A small image classifier, trained from scratch: muon at rate 0.031, batches of 256.
Rows from block 9 of a small image classifier, named by matrix and row number. Rows with one number within an expert belong to one neuron, the router's apart. Each number is 200 + 30 x the weight over its row's rms, rounded and kept within 0 to 999. All counts start at 0. After the name is the row's rms in percent of the matrix's.
After each expert's rows are labels from the 100 images, of 14848, where the router gives the expert most weight on average: "strongest on" is what is common among them. Only what is clearly more common there than usual is listed. The data: rendered made-up planets.
# router: router (model.blocks.9.mlp.router.weight, 16x192, trained with AdamW), inputs 0-191
# gate: expert gate (model.blocks.9.mlp.gate, 16x96x192), inputs 0-191
# up: expert up (model.blocks.9.mlp.up, 16x96x192), inputs 0-191
# down: expert down (model.blocks.9.mlp.down, 16x192x96, transposed), outputs 0-191

# expert 12
router.12,095,184,243,262,163,181,245,172,196,197,157,207,209,263,196,219,191,207,208,193,188,204,191,182,156,220,183,206,227,241,174,190,146,201,188,156,199,237,178,196,236,185,117,187,179,236,179,191,209,187,263,170,207,142,195,156,222,149,220,214,203,199,181,255,190,241,232,213,207,166,224,213,195,205,205,188,171,192,185,225,259,211,180,188,187,213,197,209,235,251,149,190,227,242,243,188,178,191,151,234,210,223,239,253,195,189,175,230,186,160,188,254,134,178,250,241,185,238,207,171,246,224,176,175,217,227,209,139,204,207,230,212,189,225,208,166,273,222,151,258,246,212,244,175,217,228,194,174,173,237,243,194,174,165,174,168,227,148,193,211,184,206,237,188,203,236,169,230,217,213,167,213,221,231,219,173,202,229,199,249,232,219,196,231,167,250,238,203,193,190,213,243,165
gate.0,057,209,224,157,201,196,190,207,190,142,221,172,130,178,173,201,190,189,208,199,218,204,278,253,224,219,189,228,171,171,218,160,183,159,206,220,186,236,193,216,164,186,191,215,197,247,209,242,193,220,209,241,182,227,204,225,267,153,189,179,140,219,237,197,181,234,232,185,171,218,210,129,239,157,184,165,194,166,177,237,227,141,210,229,194,163,159,147,178,173,158,199,149,188,222,188,190,146,255,173,179,110,228,153,244,217,165,208,197,197,209,182,201,197,224,236,239,197,217,251,233,249,193,219,227,199,202,224,158,173,251,212,215,152,141,234,220,187,199,244,191,222,206,174,167,227,207,213,237,195,203,177,258,193,212,211,227,189,279,213,202,251,218,219,190,198,179,209,161,150,230,191,218,193,172,190,205,212,249,201,219,223,210,183,198,233,192,155,174,207,205,209,219
up.0,062,185,239,210,185,215,184,178,146,118,205,145,161,210,182,227,228,188,228,191,247,182,218,178,197,232,216,250,160,150,170,175,175,174,204,252,193,227,181,173,190,219,137,207,207,209,207,220,240,225,188,198,141,171,161,252,267,204,230,177,177,199,201,217,162,236,190,174,170,215,214,193,235,193,196,196,186,193,228,193,255,196,186,192,211,177,186,200,217,206,157,179,211,260,193,185,217,162,200,176,184,137,244,189,191,215,209,95,190,197,240,189,177,174,257,227,220,230,211,167,217,268,174,225,179,210,183,250,183,235,176,213,263,180,167,213,212,237,194,199,231,248,184,147,169,205,212,210,185,177,214,208,278,208,224,210,235,158,230,192,190,213,234,204,241,212,157,210,200,151,218,201,158,218,169,183,155,246,148,224,202,223,212,197,177,249,239,183,203,198,163,210,211
down.0,064,212,202,181,216,176,227,218,168,233,166,208,203,198,204,193,196,269,161,224,179,280,211,194,216,243,164,113,229,230,154,257,168,205,210,166,216,208,252,221,176,191,189,201,193,193,221,163,205,202,164,206,150,252,232,220,182,181,134,204,201,206,192,209,220,182,212,180,163,248,221,210,208,235,237,186,191,225,200,171,165,195,191,212,212,166,253,208,134,184,218,208,229,121,272,218,190,241,249,239,143,247,219,244,264,180,189,195,163,180,174,229,194,200,213,163,208,245,206,152,217,221,160,178,189,149,156,148,184,264,197,182,243,189,237,205,151,174,190,231,194,220,214,228,201,202,207,232,199,242,238,168,197,192,208,195,149,209,224,197,144,175,173,217,175,183,191,202,223,170,189,214,221,216,214,208,238,171,191,193,222,183,133,217,183,185,207,241,193,214,206,166,212
strongest on: moons: three

# expert 6
router.6,102,162,190,207,177,204,236,200,166,205,191,197,178,240,205,244,183,203,203,198,236,172,199,160,214,201,202,202,227,189,163,181,123,219,184,172,185,243,209,219,225,182,122,192,215,194,156,162,191,160,226,194,212,162,202,175,211,164,206,241,184,173,164,242,186,213,263,234,213,182,244,176,232,207,258,170,215,178,204,202,285,163,191,202,176,206,211,228,220,217,162,242,239,265,256,179,158,208,132,231,195,248,191,251,203,195,193,218,190,122,203,177,126,207,239,253,180,236,233,180,216,199,200,174,228,194,189,146,198,198,207,239,157,209,209,178,261,231,158,239,211,220,188,199,228,241,277,211,196,209,233,184,178,170,202,153,212,194,175,198,174,162,177,160,234,205,167,222,198,156,191,201,208,188,212,176,192,239,190,222,223,201,178,213,176,260,245,189,166,220,195,235,181
gate.0,135,205,187,218,196,166,257,199,194,197,115,200,182,191,198,213,209,214,183,206,185,249,180,150,177,162,211,198,205,240,210,225,176,148,234,219,228,188,187,227,231,232,245,222,194,229,194,177,231,187,175,235,164,113,233,248,205,190,179,187,218,231,204,169,199,194,223,234,173,135,229,218,206,206,138,193,162,200,271,180,195,238,187,256,220,183,246,213,184,160,175,207,169,170,198,210,214,220,196,174,208,222,183,212,213,194,186,172,192,242,182,199,185,204,245,198,193,181,212,197,220,225,223,190,240,168,192,194,147,166,196,154,186,158,237,191,196,182,187,156,191,191,270,188,243,215,249,138,208,194,218,264,231,214,241,204,200,119,163,217,169,249,225,159,249,150,238,181,218,232,190,248,214,161,175,229,180,184,156,192,181,228,188,190,279,180,200,195,170,206,237,168,176
up.0,129,254,189,181,200,121,231,184,204,184,189,202,222,200,288,242,212,208,209,179,224,276,160,192,191,125,207,216,133,167,233,189,200,187,239,237,161,179,178,191,220,229,244,200,249,173,212,182,208,178,210,164,213,128,213,181,198,187,238,223,216,242,147,144,211,174,177,190,182,174,196,181,164,213,172,231,220,223,226,211,176,243,176,211,206,210,224,193,184,178,159,226,234,186,176,221,229,192,181,240,263,192,148,179,157,184,208,175,217,244,248,201,205,215,218,164,165,182,160,214,227,186,204,237,249,196,238,194,160,142,167,194,188,177,197,198,192,157,174,143,220,194,183,168,272,217,188,209,214,236,198,229,205,216,230,203,158,247,241,173,205,252,210,136,198,215,193,205,204,155,203,240,195,166,190,231,191,176,202,211,144,210,239,187,190,211,224,233,174,163,232,197,208
down.0,117,184,190,181,172,179,183,235,198,220,258,175,221,199,203,199,235,256,151,170,137,221,187,221,256,243,175,231,151,192,160,227,200,209,198,201,173,158,138,175,175,240,204,193,140,155,225,181,132,165,219,217,189,212,187,213,155,210,216,207,229,223,219,199,196,235,208,199,179,193,249,241,228,186,156,169,202,160,244,165,240,226,186,169,220,213,216,192,213,195,253,162,216,236,213,132,247,152,205,216,221,151,275,199,190,261,182,212,172,233,198,184,203,213,148,236,178,183,244,175,154,216,190,186,156,214,200,206,210,218,215,220,263,215,147,200,174,222,203,167,236,170,145,191,177,209,228,235,247,151,208,164,176,222,248,189,209,164,200,202,200,169,206,238,219,200,228,180,179,222,224,175,213,259,172,164,188,237,178,233,168,200,187,214,218,198,232,173,235,253,217,201,205
strongest on: moons: three; full; desert world

# expert 1
router.1,105,164,213,217,174,196,248,159,205,153,176,208,208,262,219,242,198,198,215,209,254,197,177,197,195,222,193,189,214,219,157,219,142,205,185,183,177,226,212,208,231,163,126,199,208,238,199,195,199,158,249,198,221,145,203,215,234,162,202,229,194,193,143,245,169,237,258,219,196,169,234,165,201,219,243,174,222,187,168,197,241,218,188,203,192,208,212,201,224,240,165,206,234,241,229,208,148,188,111,211,192,225,166,232,188,207,186,233,206,145,191,216,153,201,275,241,201,222,217,189,235,211,195,156,242,211,191,144,194,186,243,208,173,205,182,168,280,216,159,253,239,194,238,228,231,247,254,173,181,208,248,202,231,177,171,187,208,190,194,198,169,171,192,147,224,197,154,256,225,201,209,208,204,211,210,188,198,235,199,253,228,193,178,230,164,258,213,208,181,203,236,237,191
gate.5,114,197,200,203,171,172,191,216,172,197,263,170,251,196,138,152,198,217,179,194,201,228,235,245,239,255,221,192,177,187,181,192,225,157,261,200,180,213,211,196,130,173,213,133,146,200,241,224,235,195,204,179,144,200,209,224,177,231,196,162,222,222,197,183,179,207,183,157,209,232,223,270,224,181,216,211,215,175,192,211,198,188,192,188,232,179,222,132,223,190,235,186,216,156,173,185,261,141,198,185,181,168,186,212,217,215,219,231,196,197,213,246,233,204,192,175,165,238,276,127,210,212,180,183,201,221,225,125,209,247,173,186,228,181,160,211,176,181,229,240,138,201,198,212,175,168,181,242,272,184,218,231,218,178,231,182,146,231,201,218,213,186,195,183,179,234,201,223,237,200,198,208,182,244,178,252,181,202,196,182,190,214,196,245,166,126,186,180,199,177,194,234,231
up.5,116,195,184,133,175,196,229,239,211,213,189,195,187,200,253,218,253,178,215,127,198,186,207,183,214,158,173,161,185,195,145,250,164,198,183,178,195,164,192,207,211,228,160,186,180,178,233,161,207,214,242,247,162,237,159,185,233,186,207,188,222,181,208,176,186,201,219,226,184,152,209,175,213,245,246,201,193,199,225,210,175,163,226,200,229,227,197,193,171,184,244,144,225,222,227,196,202,160,201,175,281,226,212,196,172,206,153,204,166,234,186,264,141,177,220,209,201,232,229,293,179,229,173,201,256,215,228,238,249,242,181,219,186,232,152,239,213,179,139,246,158,223,132,193,198,194,261,177,197,216,193,209,194,204,184,157,175,129,209,185,191,168,193,192,198,195,213,197,241,229,204,155,182,135,230,224,207,236,211,187,200,211,236,215,228,182,220,144,204,196,175,213,202
down.5,125,186,246,235,214,233,218,262,212,200,188,187,187,242,272,175,204,232,191,210,122,203,192,191,214,231,196,174,218,254,202,214,154,163,196,152,176,195,187,226,248,140,177,197,159,204,162,172,199,181,210,199,170,240,245,156,210,191,244,178,188,158,180,209,260,210,189,222,174,131,198,233,178,218,193,185,222,248,204,201,241,195,207,180,188,177,214,226,169,201,143,184,217,204,208,186,206,222,139,200,218,188,252,239,203,208,188,255,183,162,125,202,194,178,208,203,194,251,202,98,226,214,210,142,203,235,145,197,183,203,236,210,203,229,184,166,218,257,141,227,252,191,183,190,203,210,167,168,199,205,207,209,203,205,191,184,201,206,206,201,185,201,195,218,198,201,171,183,184,229,161,200,209,218,257,166,259,240,156,244,235,187,203,171,235,245,246,206,222,179,219,148,177
strongest on: moons: two; crescent

# expert 8
router.8,101,155,215,212,171,188,257,181,170,219,206,187,163,261,205,283,189,188,218,191,222,187,177,166,209,234,186,195,220,207,166,217,122,205,199,178,154,225,172,209,209,202,138,200,235,219,182,188,225,170,245,200,231,145,196,212,216,193,206,264,197,160,141,239,195,236,272,221,198,158,229,163,222,192,220,154,220,193,207,213,270,202,185,197,174,208,238,215,248,199,175,232,240,242,240,205,121,197,135,213,232,244,201,246,203,201,186,232,210,121,163,209,134,195,227,217,172,230,201,169,217,225,185,182,209,227,175,143,217,198,226,210,181,198,227,157,257,232,193,237,238,222,213,196,204,238,247,190,191,262,233,196,204,191,162,171,186,201,183,214,184,186,190,216,228,231,166,191,235,212,205,205,204,201,186,189,184,230,185,225,225,221,174,232,188,252,239,210,156,192,197,222,200
gate.0,176,160,245,225,164,130,281,263,156,209,201,166,216,190,229,208,204,214,202,162,171,225,184,237,181,177,150,188,190,237,223,221,196,161,212,228,183,173,159,180,254,211,195,207,192,209,228,191,205,146,219,184,198,250,238,155,157,221,299,130,171,193,237,185,183,170,202,209,198,177,200,255,198,224,138,210,197,193,181,177,156,224,146,213,249,194,188,203,235,163,232,183,211,214,170,197,175,201,192,159,192,249,243,221,190,213,230,199,172,173,223,217,203,167,155,219,181,181,187,267,234,243,257,208,187,191,219,227,223,244,209,224,224,211,176,194,198,192,176,159,160,255,179,175,235,247,249,214,211,223,196,192,185,192,230,173,243,229,204,219,156,166,214,167,237,167,179,134,192,181,198,223,185,207,166,163,207,200,187,216,149,217,217,184,178,224,197,212,206,207,234,170,207
up.0,169,133,236,200,164,188,255,233,166,191,171,197,221,224,267,226,192,215,194,145,177,203,176,203,154,173,144,213,182,189,209,215,171,198,221,230,183,196,179,196,258,191,184,170,200,226,217,174,237,128,212,206,212,238,193,134,174,207,298,182,191,186,188,177,188,179,207,188,217,175,208,238,203,209,165,188,193,167,221,181,205,210,164,230,246,159,199,204,218,150,199,187,229,267,175,205,183,216,190,139,178,175,227,186,178,226,208,205,182,157,220,213,179,171,205,230,211,176,199,242,214,238,254,220,169,185,223,227,256,263,217,204,194,231,161,234,201,195,185,151,196,280,215,183,242,259,252,239,221,224,150,198,181,188,236,158,224,249,216,212,193,191,201,186,247,150,188,144,185,165,199,248,189,207,159,149,168,235,191,203,169,218,195,172,190,230,183,207,195,214,198,167,198
down.0,147,228,149,211,205,258,210,236,220,213,211,175,165,200,187,191,172,178,200,195,228,157,151,205,209,228,199,167,171,209,251,198,222,195,238,188,203,158,213,141,193,232,210,224,188,196,206,175,210,167,199,196,202,223,170,182,217,242,247,160,169,242,255,228,133,205,229,219,145,202,190,231,210,184,179,208,196,194,192,208,204,172,217,233,226,239,207,220,190,275,235,222,216,235,180,207,173,189,203,233,218,135,171,194,192,250,228,161,199,218,185,198,214,210,181,206,209,259,217,260,172,201,228,231,194,181,253,180,143,266,172,194,217,222,169,203,178,172,224,201,168,207,249,155,204,166,148,192,179,250,186,217,189,188,223,233,204,140,157,248,174,173,242,174,155,150,202,185,169,189,168,186,191,187,166,172,227,224,164,190,160,214,244,130,167,244,224,267,165,223,224,144,204
strongest on: moons: one; crescent

# expert 10
router.10,105,161,212,221,176,184,223,144,195,215,164,165,180,245,204,265,198,207,221,185,226,201,159,179,190,223,204,186,242,209,149,191,126,186,173,179,167,245,186,219,213,164,125,192,195,212,187,193,216,159,259,178,227,147,211,195,228,181,185,234,222,165,141,237,192,235,256,202,187,176,226,163,205,174,229,165,205,180,205,214,271,191,184,191,199,184,236,207,218,217,154,200,242,255,227,204,154,202,124,211,205,206,170,262,199,189,193,238,183,145,165,180,135,173,239,231,165,252,201,163,228,206,189,167,231,235,187,140,184,213,206,197,158,205,195,187,258,233,171,251,247,221,219,190,208,234,243,181,204,244,253,198,180,163,151,185,195,190,190,197,189,172,181,188,221,196,158,204,205,191,207,202,203,200,194,223,205,244,190,240,230,194,181,226,201,268,227,209,152,217,188,229,211
gate.0,060,136,229,171,202,238,219,242,209,194,182,215,197,151,176,173,226,195,245,104,212,250,210,162,237,218,187,233,169,276,246,235,228,200,193,204,217,213,170,207,225,211,263,172,210,215,252,216,214,221,202,238,205,197,166,237,203,266,216,196,207,169,183,152,143,164,190,184,205,208,193,177,178,221,147,201,186,156,179,219,212,223,179,163,227,206,201,200,209,193,171,146,218,192,213,167,222,144,227,207,217,244,192,195,196,161,224,202,165,197,199,273,180,187,172,189,197,222,165,254,193,220,208,183,163,175,204,213,214,253,182,210,243,179,207,226,241,135,157,155,188,167,204,160,159,181,190,228,223,216,262,171,205,161,202,222,191,193,242,198,215,179,175,188,168,149,200,196,208,216,239,149,209,214,223,185,146,201,186,228,157,216,236,202,220,239,211,134,224,240,202,233,235
up.0,076,184,203,224,225,228,162,187,174,199,237,203,231,163,203,219,195,258,179,196,203,185,201,224,177,213,154,203,161,204,238,191,237,204,186,261,214,178,275,127,182,184,225,189,166,166,182,237,220,222,164,204,204,209,218,163,162,197,155,209,228,218,170,161,224,195,167,198,197,183,212,228,229,209,185,187,208,190,192,236,192,199,185,201,184,219,206,156,196,216,198,248,221,215,196,219,255,214,202,223,231,204,236,151,236,215,239,193,184,173,153,232,168,187,199,187,246,253,178,145,203,202,272,176,145,236,168,208,175,180,217,220,189,139,222,116,225,240,252,259,215,238,209,139,221,197,201,248,234,233,166,210,213,176,176,189,205,250,231,160,186,203,180,189,84,186,207,182,156,195,150,217,198,191,190,151,185,208,188,209,211,198,184,214,245,183,145,211,236,217,202,224,174
down.0,093,207,208,260,244,162,179,222,193,170,173,215,235,169,174,192,203,261,260,202,168,201,216,230,152,185,148,195,199,193,170,205,223,171,192,240,189,184,249,148,192,202,235,248,174,187,168,235,157,216,190,185,215,199,253,163,158,189,147,178,218,188,232,181,214,169,142,199,219,159,217,174,239,194,226,197,221,242,210,201,168,153,202,218,171,220,187,182,214,202,222,187,251,206,183,212,226,215,198,169,216,251,196,178,214,196,224,229,229,194,202,179,179,202,242,171,255,212,223,181,171,213,213,189,177,224,217,216,145,142,197,175,153,161,204,188,182,277,233,236,162,240,194,216,202,168,206,201,205,153,196,284,205,240,186,180,198,266,177,220,156,188,225,183,165,214,206,168,182,195,127,241,191,231,212,256,177,166,236,185,208,219,204,242,197,161,146,206,249,204,247,204,144
strongest on: moons: one

# expert 15
router.15,098,192,222,201,175,153,249,159,191,170,175,175,190,239,204,215,194,173,196,201,178,201,152,180,185,195,223,184,235,228,145,207,116,211,201,153,165,223,198,217,217,181,138,169,229,226,176,170,216,180,242,220,233,140,219,204,215,161,179,239,219,157,145,230,160,250,235,200,181,189,227,192,217,191,235,163,175,172,211,255,253,220,172,200,196,208,207,187,243,214,155,192,206,219,236,199,170,212,116,214,214,223,182,266,204,207,190,220,199,166,168,220,143,225,226,246,177,228,227,122,225,208,203,173,244,217,207,154,196,186,217,220,189,217,204,178,240,231,182,268,240,214,208,220,228,268,239,153,208,249,226,215,187,169,173,147,197,164,196,181,170,194,179,179,218,191,153,239,198,216,200,206,187,220,207,199,164,256,216,200,240,208,167,243,178,237,242,214,178,230,210,215,206
gate.5,047,188,169,152,172,215,204,239,201,197,190,146,235,210,204,204,204,236,200,232,216,166,189,171,186,205,197,182,183,229,204,221,205,196,141,305,163,175,136,206,251,186,207,235,137,182,216,241,224,225,189,184,233,200,211,197,201,232,214,238,210,204,188,193,232,186,188,241,211,187,197,201,166,211,189,178,161,174,221,227,218,185,219,231,204,225,213,181,224,184,149,226,165,194,148,205,172,199,166,196,238,209,159,156,171,196,172,152,194,251,209,222,212,198,189,258,226,205,162,148,273,196,202,244,198,180,162,184,180,212,183,203,192,260,222,203,209,148,191,256,240,213,144,175,199,198,212,211,251,206,160,194,184,187,181,184,198,223,239,178,179,183,198,226,204,209,246,205,135,195,159,173,235,180,180,183,197,239,246,124,245,262,272,144,205,206,222,148,193,223,203,231,161
up.5,051,180,187,219,158,184,244,207,179,210,183,130,259,211,218,176,226,164,136,195,191,212,172,154,188,200,221,185,165,193,196,173,206,177,187,219,199,216,204,248,280,165,219,175,146,199,177,215,235,230,180,173,162,236,192,182,174,178,202,212,216,201,138,182,159,162,168,278,234,229,228,155,173,223,193,216,208,191,209,212,193,185,241,185,171,197,163,177,189,165,172,213,233,221,214,206,167,197,198,201,236,189,208,213,188,224,211,115,216,217,195,216,198,221,222,219,202,214,195,114,208,191,194,242,186,194,262,233,161,186,182,212,195,196,249,219,181,235,219,148,145,225,193,158,227,203,223,239,212,215,226,226,119,247,234,233,279,174,166,179,211,153,210,217,227,174,177,205,238,198,190,208,201,122,222,218,225,175,206,200,212,250,257,179,183,237,190,181,206,163,176,214,193
down.5,048,195,195,167,213,222,170,173,158,186,169,276,246,239,188,163,208,204,219,182,176,254,162,193,187,156,253,196,207,150,202,231,177,254,182,219,179,258,177,177,184,187,226,182,194,173,219,175,201,141,188,195,202,196,158,218,212,209,230,167,174,187,178,175,201,254,208,198,190,221,182,223,195,220,207,175,236,232,171,222,221,218,197,209,249,167,154,197,186,198,137,194,196,264,250,225,205,195,253,238,281,228,196,196,173,187,222,197,180,216,208,253,196,186,204,171,211,215,203,151,222,171,177,218,212,206,223,206,150,192,209,184,205,210,205,212,178,201,187,190,232,221,199,221,232,146,185,257,218,170,224,241,193,170,177,235,195,169,188,240,195,172,145,217,224,200,202,219,276,141,194,187,199,226,169,203,283,188,228,221,107,237,146,205,135,160,209,201,210,192,148,181,199
strongest on: moons: one; glowing rim; full

# expert 0
router.0,106,163,218,217,191,193,257,176,201,183,184,176,182,251,209,241,207,183,211,185,222,152,172,156,203,212,192,212,221,165,151,205,133,203,197,188,180,220,199,216,215,167,131,193,202,211,185,174,185,170,266,176,225,130,203,173,206,178,207,248,213,151,145,232,174,242,244,227,207,186,213,158,210,214,236,184,209,205,209,205,273,188,187,203,168,230,216,242,234,212,157,216,210,254,211,206,154,233,141,216,216,231,197,262,204,191,181,205,188,113,158,194,150,172,241,245,177,210,231,197,216,227,195,180,249,237,189,146,192,177,250,191,177,201,239,173,273,237,182,225,205,182,224,192,219,244,266,177,191,221,244,216,198,185,192,167,207,183,195,198,173,198,190,168,212,185,164,219,234,190,197,198,212,228,228,186,184,247,218,245,221,186,151,193,173,254,264,191,180,215,193,238,182
gate.5,134,248,186,169,184,218,216,236,136,196,189,213,221,197,224,200,226,214,218,222,153,198,221,176,230,162,189,210,174,204,228,216,162,202,178,209,239,175,220,213,190,201,248,171,162,160,190,221,223,253,179,210,193,250,172,156,230,206,189,186,158,153,178,138,227,227,151,196,175,268,151,185,230,178,180,164,192,180,223,171,164,211,226,193,226,229,178,197,227,172,143,214,187,210,247,251,159,207,182,222,251,223,200,193,139,177,226,197,174,137,261,253,191,249,221,202,187,203,267,176,227,183,266,248,189,203,244,202,197,186,212,212,211,193,188,194,196,216,249,194,143,165,219,163,182,190,201,251,212,190,150,173,184,158,202,223,224,174,243,219,267,217,214,188,189,147,252,231,181,224,246,212,182,185,182,165,168,201,231,188,192,149,206,168,220,210,200,217,225,137,216,179,180
up.5,138,206,225,231,191,160,170,180,216,218,188,153,192,183,179,189,222,256,176,233,235,221,173,225,210,257,232,239,194,249,132,204,231,236,220,243,144,157,186,227,238,243,133,195,203,212,193,196,168,189,217,197,176,178,189,212,239,165,157,205,214,188,193,161,174,152,230,162,226,197,250,201,202,213,195,220,191,235,224,191,270,168,126,230,181,234,195,188,167,199,264,186,209,183,158,214,166,168,215,161,197,213,208,169,225,182,158,209,196,238,179,202,164,192,218,139,184,148,180,155,221,228,188,144,207,199,151,233,195,204,194,189,187,165,234,188,233,227,178,227,219,213,223,224,201,201,138,181,227,154,229,251,257,246,221,204,187,188,216,215,169,225,155,189,174,209,220,188,231,191,187,210,195,218,177,213,177,196,172,189,204,239,242,235,213,136,243,246,168,201,275,201,174
down.5,135,196,193,161,202,241,223,198,142,139,233,238,219,201,251,275,144,221,213,189,155,200,193,175,222,199,182,255,196,178,191,178,203,217,191,184,234,225,218,158,224,251,241,154,178,209,181,184,161,205,173,193,200,153,236,222,217,192,183,247,198,189,195,174,217,222,151,190,221,209,220,141,235,184,216,188,210,142,184,153,152,248,241,157,229,200,202,187,229,171,107,164,217,191,221,200,236,221,218,202,215,187,210,184,216,229,215,197,147,175,262,223,172,228,201,185,195,221,245,219,180,189,228,230,222,186,207,206,269,228,210,176,190,184,166,183,222,181,172,164,175,219,146,254,177,229,190,253,165,243,190,193,187,196,227,200,197,124,195,231,226,232,215,194,226,214,244,225,167,176,162,211,207,194,157,219,185,202,255,217,143,186,180,229,214,224,166,146,214,243,230,191,188
strongest on: moons: one; crescent; ocean world

# expert 9
router.9,093,164,195,163,182,186,261,188,179,190,186,219,197,263,188,222,208,217,212,202,216,174,146,209,178,187,189,194,230,182,200,205,114,203,188,172,153,201,204,190,199,202,122,165,227,186,182,150,211,153,257,201,241,151,201,210,215,189,172,267,162,162,146,242,206,237,255,227,202,173,213,197,195,219,253,191,183,173,235,224,271,176,193,180,204,251,227,203,214,224,168,198,199,216,228,226,200,202,138,220,222,234,171,193,179,196,183,226,197,147,178,219,152,190,214,264,192,227,219,137,234,187,197,193,214,220,183,153,211,164,241,213,185,221,189,169,266,216,178,241,233,210,249,245,219,264,250,186,182,214,214,206,193,194,198,175,183,188,208,200,156,167,193,178,217,213,149,223,241,169,205,189,222,228,193,190,196,258,204,222,216,187,167,240,180,248,262,201,163,249,210,213,174
gate.0,039,224,198,151,229,189,173,220,175,147,186,186,153,174,174,278,200,231,260,244,223,190,249,200,250,238,207,231,233,229,220,228,230,165,189,251,210,164,184,206,168,209,196,186,241,241,230,261,197,189,179,188,122,232,176,183,212,214,203,191,226,199,192,195,214,218,188,185,162,226,201,125,203,214,207,172,154,187,220,190,191,178,230,202,226,198,183,196,184,207,201,179,206,164,174,160,202,226,225,115,236,221,187,183,185,229,177,163,207,276,160,158,196,207,190,229,212,220,142,198,186,211,202,175,196,210,197,235,190,217,194,199,189,217,166,166,210,206,176,244,168,181,130,158,208,232,212,235,172,197,220,191,243,158,141,218,174,165,174,201,226,229,185,191,141,215,188,190,180,200,123,250,202,178,255,229,172,199,242,233,228,206,266,197,200,183,195,254,206,232,239,200,188
up.0,043,217,225,187,171,160,186,235,209,154,202,166,147,227,217,260,153,184,226,180,239,220,209,157,259,206,263,213,187,194,145,259,236,148,238,239,170,222,171,225,242,255,194,205,229,226,206,207,184,225,208,224,195,203,187,216,191,157,227,191,236,219,229,156,186,227,199,191,209,192,216,212,202,249,188,193,195,210,213,149,180,188,220,164,204,177,208,183,175,163,192,134,183,206,218,165,201,207,211,139,198,234,239,174,160,227,161,220,182,253,173,173,172,174,202,211,221,196,137,172,229,228,236,183,195,209,190,265,236,202,227,187,197,220,137,216,229,213,201,244,141,166,134,210,186,147,178,199,163,245,243,174,193,196,173,215,178,180,158,200,199,198,230,209,179,238,184,157,283,221,166,208,197,176,204,220,182,223,217,254,196,197,197,188,218,240,191,259,175,229,227,237,162
down.0,053,208,205,224,199,288,209,158,207,238,198,195,173,189,179,165,191,221,187,172,194,204,226,162,187,202,198,177,195,228,177,184,186,226,211,215,180,190,132,234,234,212,171,220,196,152,194,135,289,183,212,203,173,219,233,160,193,160,204,164,183,197,218,248,240,278,227,197,219,184,182,233,204,121,211,193,189,205,196,185,188,177,169,195,166,230,146,228,193,194,238,172,204,229,198,216,197,270,195,231,132,255,187,184,217,208,195,169,184,260,178,158,234,200,205,251,186,203,214,206,196,190,232,192,227,233,181,191,175,207,222,207,184,228,143,244,174,149,162,243,234,216,214,158,198,199,209,208,215,162,198,179,196,185,223,208,197,214,205,197,208,180,215,192,211,153,224,187,236,206,169,188,125,177,204,216,257,214,195,186,130,248,213,195,208,138,251,198,202,196,195,158,290
strongest on: rings; moons: two